{"encoder_kernel_size": 3, "fusion_encoder_bias": "qkv", "warmup_steps": 180}
Rows from block 2 of the image encoder of a small model that answers yes/no questions on an image's attributes, named by matrix and row number. Rows with one number belong to one channel. Each number is 128 + 32 x the weight over its row's rms, rounded and kept within 0 to 255. All counts start at 0. Numbers have three digits each. After the name is the row's rms in percent of the matrix's.
After each channel's rows are labels from the 100 images, of 14976, where the channel reaches its highest value: "strongest on" is what is common among them; "colour at peak" is the nearest of a few named colours to the mean colour under the peak. Only what is clearly more common there than usual is listed. The data: scattered letters and digits in many colours.
# convs0: first 3x3 conv (encoder.blocks.2.convs.0.weight, 192x192x3x3, each kernel summed), inputs 0-191
# convs1: second 3x3 conv (encoder.blocks.2.convs.1.weight, 192x192x3x3, transposed, each kernel summed), outputs 0-191

convs0.100 092:100146062111172102093150118126130083126071118118141110121124047123071158108074102137122115142090160118136155117151110150125150084069078173159113148157093174116130083146119099149161079122129082170115157147160082159186122137097128117133117160138099113084171149122136080115155078151147080141118091112182114159169138126152153114054135121139124136162118110168132108166128131115144167166118152103093140106167139209177118127136139160104133175161202141136088100106090066152082123190143114180119122134097155068079090148158202085175125040084092160089136128163127154110127126115128147199
convs1.100 086:094103118139135143109108146102141167126101081138125161126145180124087123111161076149124178153127099130123089070131145173090166119164146140145143116110094092078136154099135156086081116154064106074143079115093124172146115078128115136124168100095119133133142123149161129099132084153098226090087123138180109201153152147151241131128137093098072124093131099061143106065146075175109149106138054121085117126077184091114135184077137118100097146137172127107124109108126114114164162058066161095146137117183128101173109106094106090132113184155152101107099153144149092148153140138157101116
strongest on: purple
colour at peak: pink

convs0.67 086:137094115154068157152059092150115147068115144068104090074132039118153104174205156098131153162097172194114107149162118105143115088145187131164158136147112218144071094163184108089044112117130100104137142125142149180106124149066128138123151132107086080128115172074112078164101141159127170134096175103120116147206160141126120155184123098143168154099125153107092151136131126144086148145096142133137167155070114115150143206145084154144154082099113073138122119167130129095147121067175115146147155107102066126151157101130121130107104148122109132136112104144144160158077121145150137147
convs1.67 084:105161089105150144161105139180140135117168140092078090107156117101136126128125204156167104148151148134128079103161056158097128171127160105144120142082083146145111168094142062066116135111132140126085158113108150137140178138112163096149114099102113111106207082164164156136091082132145116141183156138120103143166121062104131119154149127109090157145042161088168091099144153121114139155067112122097144097092167116097167141092134116160166129131179129042147098143081074115123175159132159147141141113092211208136129163124136070116141090126183085125076061161119134148156104164102122104
strongest on: teal
colour at peak: cyan; green

convs0.6 089:138120093093197151163128153166152101157131141146127139130129146109071165100138131129162161171149143162101108140104231089139101129145155122142107105156076162082088126104153134093110107099161205136115161182091103166102145085151125109118049081122110098145187201156093104106116087170136098085116128188101094176175144105122147121147138154159131114128129094128122165140102117131131108152084118116177085132099115158136162129151107098022092070098132110148175127127080103118124162164131128103120129170146167155110130058108146152212111172121121151167068084167188154174153092133161138123
convs1.6 099:101107155098155138088071182109107058149122107163134086099128164124107111073117168161135136134113092114135136117161148166138125100102137115175120082198155120111044187097143146129166113111113081141127099144170126137124121143114074106117105193053074128104179110129138099176115157189153118155133125110121167175122094120154046065145106157148173119066094092152144128114068145102141119201105163127170171115151184140164146101130106152091112145125098103095163129171112109172124116103130104062098109120160155187101036108072146124153143147137162133110138130177075119111135080103139141165
strongest on: green; yellow; the character I
colour at peak: grey; green

convs0.150 097:190119131140137146086104080095123154104118137089111176127087109133162090083136107125153128123148152134057132090112110164120049098123117103073093101082135149112137156137163118124148112094133094141173117185109174176112122125121151158131129128115090108121079102149186134111092115202151122162164123147158167125140124097137138143018163140221137126054187116213083135128174137112092148151112136150142126125101063155146171175115090128155117081139181086097123098224079133113145125136114151141141160146070127156088133138117175168189129107161105114131141123096109127088122086108149184119
convs1.150 094:132133108087193085135151140145140153138151082132118141122095089140110093190078201209133141155122128166143083109149084138101064111160142127159110159090040123155130120112119146107171142150102128151157153095114139136138127148143092130099099115112115174177134088176151101123164166110160143189144168096120125121067084165191149110223149160169100222159109128126169122152168133159158134091078140127137125154160149072143176130145080076168141110114137142061082119137157153077087144101143177134119137122170155122165096073127116080099124136098104051131156122109087162152118137136112097152
strongest on: teal
colour at peak: cyan

convs0.103 101:099104165181130140135140132152135158165101118101106137116156136149086070181152107069155131106170109150129187080102132089175121119126126090114143128147097008114143122156162140116110092165111107100094111136140119137204132106190129099135152151199148126171114143119090105157124100072118154192120129134129123169104128153089130061114138173134097120086148114108187094088102123106139149126138121055184117147050189131119148161106131114135116118146150109127181147097110136176090117193125204083139147131140164179147169123067098070120139170144053126119135160149144154156131158155076112078
convs1.103 099:056112168106171094128162113140090090103132129103123143126102053172165150114092067142152166121172106138105048089120136157128149123167085082166150098140179198057124076126118136098128107109112147126114159120145128101061077171145155128169152164084108159118204141144094118097116164154124133159100103087085142099144119106145101149162140116174103100166137123122183103079070137124176101086153109118108111153170139196152136123130062117088099133160110069147149111112116118107070161161149101053120170182166118210143161104103113118102114148135145125147143142130149153175190102142139150164
strongest on: green
colour at peak: grey

convs0.153 107:056097144121129098097150095075117176136096146088104093118115127164158161162169105110154180165129143143172149095116137093155105116119122125087149116104153105103122139086160152135146058144136149087176071135129127076148155112149137173143150143122085139132149161103072239157101072092142142076123119121123177191140153158125183123052093074120145169147139144197124203198143123174145126118108119060115143107177139137126100097108184176177156080138189127117132127118161126084141122116182162110171151100136100162126124127109073158105110140118142127175110210141135123138172123133160097126
convs1.153 105:162147112105134123092063114164073095124103128112103091156143158124113151087138116147133160134112139144104115085104133080113146073117137066085111114144039048115120094040093141125150068113111119130149058098078122171107150153060092131188114102134100128127077137100096100120146146090108036154134141161127141153161111165140115097152194124137085118124112103135092117054144109119124063126145153164134127131109153139135151121169137144094106180121089107153132154137078176108143112093111145104177114176106110113082095084150178111160130185114104116212148088110107118148132162045102081135
strongest on: blue; black
colour at peak: blue

convs0.160 098:102094114131099153158119084117135121072096130155128115176162112109152165085114150110181167114089162133142166138114105130128115132154121107140132180135152137126135135137103130134109127103065196098088159165143132161143093094151151143151090054117108110083083173105152155101103123133135101069095139122107100129152098062158153174103160194194130124122117121134167166184041158101091156095158123146121093185115138103072122140091090207171092134072128140058131147165158116115088135137078068126134147113069123066108046142133172152170115108177174152160144163115089151076151130077150108107
convs1.160 088:146169131219133086103112141147143129117120124193156133097152065112166095138192112159121140073127121137113177105131133164111157129097100136085121125135185161106175103121147189162159113109097090109155092112145093157073097148144138124068147122120159135127105075114121155089072161178125156148102101193136134091107101150062102100150152152088123070105118155164086074115176158083088112158157177106155101092116109171156069113101152139161103122100052071172126081130109134137145088120131088135142129119086161123158105157147142134144096072194131122184158145136077099112035084133154121110
strongest on: teal; count: six
colour at peak: green; cyan

convs0.39 105:083127131128159145083158088133123137099146092131096120088132097158144055153106087121102075118085118086125170173116128167119154108086162129044124128144086145162098122105171116094065173149195191131133130128127148153107121087083112153085121122164080100115105143105169154138148154096144073125157179115145139073086122133129110102077152123065106132118101088143091035092088144096191145113087151073089146125130124125180118066122100084110159125095090122126119175105096083132039085169152094106123124141148108111055179120112134154088127071107132155103131155081104154140116126129079147167
convs1.39 100:092083091133066147077150120106150136141177144098084143095110174099132163171171136155130132184165162030142092115112068129157148124159127102167132122145116153068118111083103066107146135152141098072118122144150090141177064189108125140152124175105137167099144107145124101061118159138106121072121147199109085122145149099137152128144099108111137110065093127110166140139112146153134127154124145152113173150076054078129074130122144173208185178126135079157083118144121143079094137163124136128129125131114098163120115107109142165113168143086101103107074132100067143070084093069164164113
strongest on: red
colour at peak: pink

convs0.61 098:156203097094074152137204128130121129115187162109139124144177097075193106115120133114202136158156094166144131108152094117123133091133127149061099114132096129135075143107115130128132149096201166087166147106219112196150111123085080112133134170088112160164122106119091147148121115121138190123202104125092164168136165113139166128088068065108156146167076129172083145123122127169117103058126103169051139176122140080133138098103112148114139149096163104082161093135157177142084104161102175120150143137106100096119133109118136101119118090118145152094107157075129139066122166158115149152
convs1.61 092:142130135159057173133082090136159130197104120135034116176117140115125130170150122139163080088126078076073131163143133143165170170080175079135111204161101126118104157117158129138108125127089123115149118141071152138091071117109123108156144068184121148089175134077079072143147106061119160134124186126172162111117131135118063076158173116080127129118171132124154116107169124120123136121120102082149130146147126099100169151122156108140171176133197172092116164118061145087108145148119126128076124152144142168140191205172084096139115108096102121093128093085107150128133108185138108151
strongest on: teal
colour at peak: green

convs0.11 106:135112070098164119124140099187163102117124134111136144087166123133104100148132168099176120129098133133166114128090058071171139078135104076147113122121111083185092132177122132101122165159150130083101111155164137151116117128073119164116146119160112076144087145116154104137213141060133077113073102117156068130109119129138110147180174083098142130122148100132125113138091191127095147087115093073087150153135091117058121125094142146123186147142123148121136145145128105063125196118107128212177126153101119160127133173049156058139094108112086080066135116177108158123152139076146098056
convs1.11 108:121079132121145095155119128070156070212143126110178110159127089115126127135106092134176090164208084160123110151179113123134125129097141150105098124104161175061147111138102134179152141159105165081102143120122099122139116171191153151193136180135123173154141187119074132122128137137099168096133124165091188088145069201096160168154114049123139144119125136167087156141154058071114107108135188127080131140107097113144135142119170114148066083081117120153080105146153157113055074123154135091088144108155114117131132120137112137108127122128186125120046117128174116069107107088140143149
strongest on: blue
colour at peak: blue

convs0.187 105:124158086149121079098092102133133173126128090137056184122111113088130127103123169112170083157117144148112147185087118120112070107137151158150159114162135104248092126135061144115158101129117156114109132177125140166045158095150146108115137119114144190152082102179155109163155142145161166102129133148081123115086104163136118131074122107127133166090113142132136190137098146148100120065148135124141179170141130094146123080159074089129101073114108070165151153211169145170170150146132158117136182108134179194116125118170152142135156102202096129098157108128118116089128056171157111119
convs1.187 097:113116152065098159156171097091120143089192137134129104107094139148104115128103138134192138132156159104105137070129145132157121130115129106126097145087115102047167156123134157119078146070087157104160098068121154152101155109147220108070101067115140065228099102119111050069133112140156201124097138166124137142107117090155128102184090144156157100102131106149138101073091143119196086095170155132134141128073151140101113156143120158113145133149108141113128104161133134159049095137127108167147127144160113105159086090100052087122098147153160130127133079145128120128073095142058142140
strongest on: green
colour at peak: green

convs0.30 096:061121147138129141137047118095071136213095068175111151113105131093121114146133098096145166170135124148098129133141106131171105125113113108147162093149082121112109126093139139163199185117094134127091124140231102102135137104127106128142161181160103089123147096118056086156121111141166137124185177144135157140109125118118121094118122135164083092123143106141141148196118086127136125104159136185167158142149134138255112118126122159188107116137146102091150118138098130124174146173066126119096090133075122146149140155137134103165141143154109032080168111104112142151088094134178151095
convs1.30 093:118139090115033101111116155191161114080141110103098106102089105118116090137095150096081092128116089082115166148092072103078136121102111092138135106098099134082134107089101096126078129179154112164121149153086100142167103116151078164116122118055053077141076099101102154138136139109159099176126143087146049100162182139111132164092125133153054102168193145059119129155170135130147115128147116066106124104133168152025117116155097149136165120115111061130133115117094139136138160111112076113102135094111120120135149138138136142081198156117137132120091118110116191132158077095071094135
strongest on: teal; the character U
colour at peak: green

convs0.130 088:164141112161194108123093161127108115179125115086143087130140079138156096126104131142095155106155175119071126204103119134160111132102129155099157191099089101137080133128133119086121140130132070120093141113171168122098141173105162096098098128099166104082091141116117096100083123154138113138178133130087115161078110141119127084144151104142167121072181187169141112140191122078130108173122109159143168123157115116104158121056176071076030089108088206128114230156067120117114161115121074131131119120097077127131094088130135120157090115119110182124155148127097116127083072097126118080
convs1.130 097:083241126137143127085077107112112153145139123109112118132190144144159178115117118140158133103118196118191136093160104145074132163205074071092054135111114137080100097163114148169030137118121174109174093144116170159221080145114115129155151079123135129107116129113160092128145113158104173151090107111124109071091122077166108162177123120170136169136126113123129095138111148170146146099082103107102059112076146132128111103102130122115150062143154141095117143152105126182158137159153088115092161139096068125136136137121124134175150089136137133070179139122138165154166107110137166085
strongest on: teal
colour at peak: cyan; green

convs0.38 087:082149113123106139159117130091147120107122140102163123123114075110176160057145129136187058157104168126100103173100119183066139166113167127160130098098159087105143156099116168130104165080100098101137194190059143150065149143156140158157190108072060114133107129090113087102096116160134120111141147098150153192074083138107164121131122076128137136128138167120195145097130146117101135140120147115139132111089130075052089128064159142154084098098148161112119157182109140139146101113101065110140100103193132168131077166142114118155113087212154097139118130123136140095182109171142163088
convs1.38 089:049081110146108105117075148127148112121127096089098167110113120143059067150078196118140090124144129117186140073123190186122095139155166169104110127097135091152090122107153111051169102132165061149112084075120147127108095101092067066104129161129165166082163138180096081070175178117120108134077138163102139133101087122175105107089121141072119178120079138112089153147134168171075109093149122143111115128113113110064163108115098119134139102190156134080088099139143132144168109137067126101129155083142118131113104173165110121157122118137123164135101123139073086143107116129057146143
strongest on: teal
colour at peak: green

convs0.189 099:103143132135127170139130118129184077112114127120114133175095152117194159108104166125077115119089147130168106072178132108105135123116157062164074120118131123140098069154089113129123182086134111098141117115157167128101125131074177123133092134175064131046059080143138107147168146130096139108125153131103132099086107160088114111092179138135132158094146154151158025112140086114147116080111149105173125140136156107131129096110064144111153133184115176172133044108139116135118137161123161166167104185109120071108143054093213135182087083108137092173119097122186118137112128099162106100
convs1.189 107:154127088089162095091142145138112114128179088095139093108117113087119077150147099171137137127174086120112135152150177095113129088088095144074121110129149115096144113126115105110068059168095140080164081127135114164145133112125105147190144109085162159119124168106089069146142084105099116151097135149166106137201112081095118154188091185094128064145131167119143137206194160134108078143132065116135092248071111124143050132102114090103146146108109101069105133128066083144116102091152147117109118121161143072107141166144091133093186160123127116118106115143142107100133090148138171118
strongest on: green
colour at peak: grey

convs0.168 098:177167069153146111120094203099120148150114078082101097083102143121143138147015114108092082174091171016097093089123112110150088128148173182104128184104114122128057085134117159077146129124095138088114132088124154102149121079100055090100142139114117116126130151131111092136150076106120106063153117159128088147086104136120094169116127138132124162120127156108088104074143198173105125133132156128117182141174052160064119069123083103182147140121084146101105104149141069140108081090089161119154113111088123162120130154130155099148122122101128097133151110147134123137123121093126142094
convs1.168 086:105116171162125079171113097134154125158100092135144123119156102116106129152160079093134114117120111170143187138127125158172097105096109164060138059163111088106142131107065093106177166088133092122193116139135098129043147128150127088154138133118146090125077071075067126132118073191122160108093137130138123136119099144117143102111102148161163166133134130085096151139176085116128177145172104108159146118121152053110149185052148075159075101131125115154140124170132146181110188109098132149125205117159186057118106107110112162029099135133107114108070150152118142133087106130103103104
strongest on: purple
colour at peak: red

convs0.138 087:114175083054159147161143052106058156133084115145134114095148090076115145133088114146160147186143133160118128130166135086118121117128166105127136143171145098162118102159199138163104139083103141112082068142066139112146177159146090144133131121149133148111135152092111160123122112088129050108105213115180125161091169186108139130149144147145111217110102108101104108119089114073113160146138131153135082125129111094129092153088154154159132181092163162127128108121077191123124174131159118184135143123122086171107087136124054089111158206156127152173153073174158177128081104122161147129
convs1.138 087:061126099101191127050107137053127159133112160091141184071151161159104162122153126074156110070126121135097093091133053164125120108150120113158083121104153139096160152103108123093131118159107152132127125152147122110122109113123126118097154187142120129150113089140100192099095149137177133099136128107080138159133098126094049139148146086121177171141085104150170120145121088155134117071118164162080143113125132045113121142164136122114073125132070127160115143170177138118169091091126186134093165158139140148091122173128174148116075151038114153102085110109076103193128128199172174164
strongest on: teal
colour at peak: green; cyan

convs0.4 096:126115147161134177172169094152205163076157115115207095090155133123090095160121133132150174143151101139113207088068129118095108088194161083107109129115085079144117113153154108126105142128203190186137186142150098110131084081126137129099111176117030108176117147149161130144148172091177136128167169124109099112113151159102155133160113138116094083087123069144155126148126145094126127095131174151082132143104181123121116128145150059136120103046141157106169108093153117101081146116061170115091118160154097123104137104105078101098128081123142146064118102103162127096159154115113147118
convs1.4 090:133140110049114137114042121103134101122132154127128097104159098138120157092101144120174117086159100150117109103162129216063113152080110096102078126155111096123135158155093123134130055158141133096125158104135069140137155171149085090111092094131071121124140114121175117104112129137064178136156153094098127093123157077192066115117100155138197137145129129110092165103161147080175082106076098182139133121111116097128078087133176112183133107143142145098202125102213117130117152107120145096093117147084086068132075090142112150088074094109127057131145109188149124108101127114114172116
strongest on: blue; purple
colour at peak: white

convs0.108 096:081117142133202124108160119171127119102131128177098095115162116123180131100108146110133094125153147084102091129150165165191131167101137156128138132090134169109040093149121115111065159128167117112146198101109168128195160075169109072148092131136113156111156103127155145125138146140105113083137071161152108160140150113154084090106129128100177080086122141145157060087128139056213109129072168159144124152142215110150072092166117161148103153139134191107109084173130112100099090206101164085143121123155118148129130140157175182130160092129133130096125110123135153087093100104185089112
convs1.108 100:153124076186107082141186094129088094133112139156131160193125161091148179003142127094108123164137126109077143159136132087117124116141112112144145152104088102083209096130126144125144116116188147117116114096113106109161114176136143121162103133105076124112166137123115120111150111105139102073101075092167131150103130093155219113143091159154130124140127109124142064120120130161125062113150084167100078180065158100119143198115106160124128113180139086047124148155182127152119177105160175100129135113136135149112135123095129070108178104107094136127086151141169073133082104210124144136
strongest on: red
colour at peak: pink

convs0.89 099:133075131124163170141109157139203118072141059117102135149167137128166136171107148139127116129095114126086095109076120096127133157171154117120131133103133105087131120050095115119142108124058139121174167154149126111141122106096090093093133135109074133131182120155122154140099138107171145120128220048124174152146133129077222139107126071118127126097153137143168152129124151103060121147145158145152163123098146119119115096171145121126072103086155076125070089146166173103168159112101158152176155133157153083093065146096128122176103178110120109071138159067211163068169104137111143103
convs1.89 091:146150148159123136117133120131174126073155158116131134125089070103124168086173188145186175157151091151157069115092177085108154121080190136143110155205149083108156162134174112156111118116119109096137109187150136097141174107118141086126113124146188103171140135097109085133191150085105136055135128119098145151116097122112087177122120132169102167123091180059134129063172186143180084168107177158134145124116108094136189133149121140149116146132111110115137085156138083078141147122139129149117161119161063090130055115135101118107143109152137123089138139223129147054127162114136105199
strongest on: teal
colour at peak: green; cyan

convs0.78 082:093179123184143144065137129200152092112086107090086076114075130109182113076111144111144160105134138123104144149156106127129107147110070150130159123121150137123105116092139115079155136114056162116159110092141098158128135179100136113079156130112144109145030122159185130090141160088079093156115164146158090121031157172113188142109145144126125077093181112165139149108107108082116113127143133172120068162115092122107098105117143116178146088101112143145099113094156142128087084094111070099122075025118130132133148087121199122120119149128135063095132145157092178067161123142113147105
convs1.78 086:175146082114029146105074148138084139125110101131113106135162123085078066126143132145175073097153070158185132150166143174117099169105098148117142142130129149139118139160159131106151172162106102148097116128116125076181077116130091156147130154079081077158120131145070137137105124130081103125144122096077106137122180078097122089139158130136136138161175191122070083162163125063147059154127112124117149132159048112156087169219117137116098138153100120141106136189064138123141097137162059155112078135160147091106122143135170179132184110131108175139153122101120181105129088110101147125
strongest on: blue
colour at peak: blue

convs0.120 098:115144121150130126123116170107164150107120161146137081118048141108136128124155117113109133209119072093071164143185136152157108112106138187097100151121133138139134178081180117156120134153152135114167168164120116109143033109132157094071152126136128123072079103146115180152130109143168071111152155177136185150180107174123113125104110103116166174171064154132090122091150162131190102140115143073154110184171115103135147095180103112101138123129102102112162102095057069119092171154119115165097104136102114144139069112157088106131087140113073154107148078068116135136134217167118190138
convs1.120 098:195147171111113116087065109075117115164106127104107158110062057128113079141131147169160081119183184131117101085079159090105084165112165138113118187135049104111121113086118147105063119085166124142092098127149101113135118151126098132089093060156155174131107103157118121082155135073080075111142170084117151069126121131137131102139156084140138150107113119119096166137126130130075099106194103108117123128124098144033137126158095096161185122094136136131081101161115134072121157112083150127167106122114050164115149128151184137092136153104117103129091118113056124097185144180154136147
strongest on: teal; green
colour at peak: green

convs0.87 118:153183145183102089056157132154101105123148117101131135114102149146182112114112150020109121115129123083107141116118158113130152175102114153085156165177167132156102105149154139125085117095206175139152151120135108154128089096130195098080180110181166094128106131139131147106151132131103109057162207126139104120135115107132116191104143191089164089178096116141083139145138092096105082121074076120102131083126087128123155140141111120108035099124089068148114085082104060122136114102049096151160112155140123135089139132123179158119127060116098136067124104106101148135105109124097147149
convs1.87 098:105212099132126134116231126119131196088140096114146082112119137094143150131134100125050128099125177166114128092093112143140070083174104123102097131079111049108175097106142143080169147118139133146141094169106148136154089093157091136092097039163074079167129102114171081141077156156101166123179145134106121073119070122120170087106131105121115132169133136127101139127133168092182088087086071150177102106132190132067097089119107126104198125139102122141119137112146136115170116133161104127037138111133178093153149105100105141122116136111150085090158132122143172155144147103116134128
strongest on: purple; blue
colour at peak: pink

convs0.126 094:115107150119045072092104132118171087128151094112130172140160132133132110135063137091113104109131115144176168112097065149111126082074120139152139167173119156136125105148070160164072097138161219169105132116144112067171106127146191103169136107100123060160134137153135177125097094132081124125148169113120144162127110132126137133051098121091117115138124126205128085124197112194139090154133106093123097139140105108183127129165129165206140136095098124142095157077106114126120120184109155095179094150179128100153175112086113146127075124048154174102158116169083139083093131145165130114
convs1.126 088:150177117099089129123103139112131164179143133128106152117149064126171167143090099122130169090131103142144085136175096121079107113135071133164155072107181134105136108163156134175143149120134126120106134095072166137136128201117094105102047167074125015137128128110096147128144146117131180172097144101098098131136138115095119129091107122147104093149134145105140125144107112128186110103136095079112119121180149140099107154201107125118087134097151116093122145144150158014158131182163106174113170198181152122123104154127149135137103068194164107146162201099170071126097105176119107165
strongest on: purple; brown; blue; black
colour at peak: pink; purple

convs0.112 117:163110073100128110133129103122118145083168128121136102107144077117102115101167099167096134146104135086103146099130137118100134149059131110106158108143087155150128149132182099204094105181192185172138137114141136134155070149163094126123100171149142128141128124141155147117174148121145168145149174101147211097161142098072155119162127136101193143177083120121166146137133103126204142167087090082076085140132104183234133109192134103145112136146091152152173117106115098121089087200177103164109090076132109121117173110138132080145130047092148169099135114113178156165137068116112136113
convs1.112 102:107146119084143125135069143071177154137141112079122126128070151091123115181154048161104122111148134173169122145129096166073101120115134132138114167155147101159226088073088103097092120155120112134154129102069132160081107151115109118119087070114137122161153088125107117160087129147085133173100128152184056073148107137156084088076123115103092085148255134104069125155118129078111115068141156138122144056125089124146115183144099117135112127097143139107078100158116134098126144151171118123168131127050131130125109173118148093142105155165104127106127138114154122108137160170054122112
strongest on: purple
colour at peak: purple

convs0.179 106:093187117098121137118097094127154136074071123130064153151125129147172143072145187161169179136051096151089153133128087112103119119144123091120119134095176130054158149147140110130159056051085136181087112087110133070122162145070134151151125108133094072129115134113137106108128131134107085148086188107090113101109115143118123138123141086141175074157126141154137162138073128156122118082126119179144212179099147118141148155175108103105160095155159102156092168081120089079093149175115103153115172122131159058071090142112142138149106124159148084145147133117059163127065126099175174124
convs1.179 108:113100120132089088060115065135152197109088111175144149126136064139128149124107105095134138175105107147108118145075133125085106108143151106162156182116209141035133156159122100061121121135067128138144125122131087078104086145154085086139169125155148091153185147126128151161149112186102105142098114169132088185081112116081117165145094174115153183034133145066123127146148145125150151110111089136076112095088106126138175105101163101205110108115211151104145081127170100182120148088140137124148168123177126129105060144121157117156146144113122148143139178123122103136083164120129119091
strongest on: blue
colour at peak: blue; cyan

convs0.152 096:153086124190126134183178109144149117156138187107145134109113129098180144117122059150145106170145091138128100122110217147080121153158092153091135131157146124124118165143058130104129065145156137085182154077140133066102090146145163150100090145111109155142121181075150166117133159135110172127122163140095115084117129098125064159103137128154221156122155105141088153138162107128179121140135137117128124059167115093163129077145116134107088111131139119094119078140154132158135092219144089139097138146186118074153144174142138128110128202138156112154167097102210177160107062129095150184
convs1.152 094:173189117056129127050137168116129091158077064106151073146143186062157134168130113134129130139152163114142134114082112146104120125130149117118159129097041090190142164096166119089108152108232116108155110179136089141097161129163166134139086140129160084150079106133118137099075131098154140177219119171135162108200112133175128135100148096094115130141145106111086113156119128164147108110150150142137042135132101158119077150121112117150066164105120097182139152141067151147180149146127133154116133132095167072141142109181126124089072126139101136119160147129094080125150157087096119108
strongest on: blue; purple
colour at peak: blue